config.yaml
projector_hidden: 512
lr: 0.0035
eps: 1e-08
merge_dims: false
one_sided: true
adamw_lr_other_params: 0.002
batch_size: 128
warmup_steps: 50
weight_decay: 0.1
adamw_weight_decay_other_params: 0.01
Rows from block 3 of a small self-supervised image encoder, named by matrix and row number. Each number is 128 + 24 x the weight over its row's rms, rounded and kept within 0 to 255. All counts start at 0. Numbers have three digits each.
After each channel's rows are labels from the 100 images, of 14976, where the channel reaches its highest value: "top examples" is what is common among them; "peak on" is the class under the peak. Only what is clearly more common there than usual is listed. The data: seven-segment displays showing three digits.
# r30: branch 2 reduce pointwise conv (model.blocks.3.r3.0.weight, 68x272x1x1), inputs 91-181

r30.51:099096128198174128128103128150128128128128128080150128128128140128128128128128128154128155128161072128128128128081128107097128081128087128128128078128128128128171084128098128128096128128128128175076128128195128128128128128084128128128091128146128128183128128128128128173128
top examples: dark on pale
peak on: surround

r30.8:099128128187128128128128128128143190128128128157128128128128166128128150128128128128205128128181198128128128128056128128128167202128128128128128171128128128128128128089128208128128128128083167128128090071128128128128128128128107128128128128128128128128128128091128128128128
top examples: blue glow; third digit: 7
peak on: screen

r30.57:128128128128128148128128128195128128183128128109092128142111045177128128128128128128075105128128104128156175128128186112128128128091163106180093128128128128075128128050128103092128082099146128162171128128128154128128128128128128128081128128128128128128128128155171100128128
top examples: blue glow
peak on: screen

r30.20:173128128128138093155101096074179128128128078128082128128158128128171128128128111128068128128128128128128128128128128128151128128128128128075128106128070098128091128128077069128128128128073091128128128185128063128128128128128198128128135158160128128128128102128128146128128
top examples: white glow
peak on: surround

r30.60:178128085128128128128092128077128128128128128093080150128128128128083128128076177128128128128128128178128128128101073168080128128090128093128128128081064128128210128096067150128128128128096128128128169128128111128100128128128128128128107128128101128128128128102128092128192
top examples: white glow
peak on: screen

r30.23:128128095160164128128114153128168128128128128128128128165080135128090128085128143128128110128128177115086094128128174128100177128097128128098128128128126128159155128128128128190128090164128128128088128087128128128052128128128128089128178128128128128128128128128128128076167
top examples: white glow; third digit: 6; third digit: 5
peak on: screen

r30.27:128069128128165128128128168038128128093128091152128128128128128128128179128128070128128128069128128095128092086128128151128128128099128128128128128163108128128128128090128128128128128156128128090174128128128128128128128128128128128107119091128128128128058087128074128089128
top examples: white glow
peak on: screen

r30.3:128128128091128128128103128239128128128128128128128078128128128184128128128128168128128128128128128128128128128128128067096128174128128128128096074128128100128128128128128128161079128082128128128128078128128128085128128128199128202128086128128128128128128089128128128128128
top examples: blue glow
peak on: screen

r30.37:128128128128162128128128096166128128171176128087156079128128197128128108162128128128128087128098128128128164128128128168128128128128128128128128128128086128128166173128128128128128176071128128128203128128128128128128128063155128128128074128114128128128092164128119128128102
top examples: blue glow
peak on: surround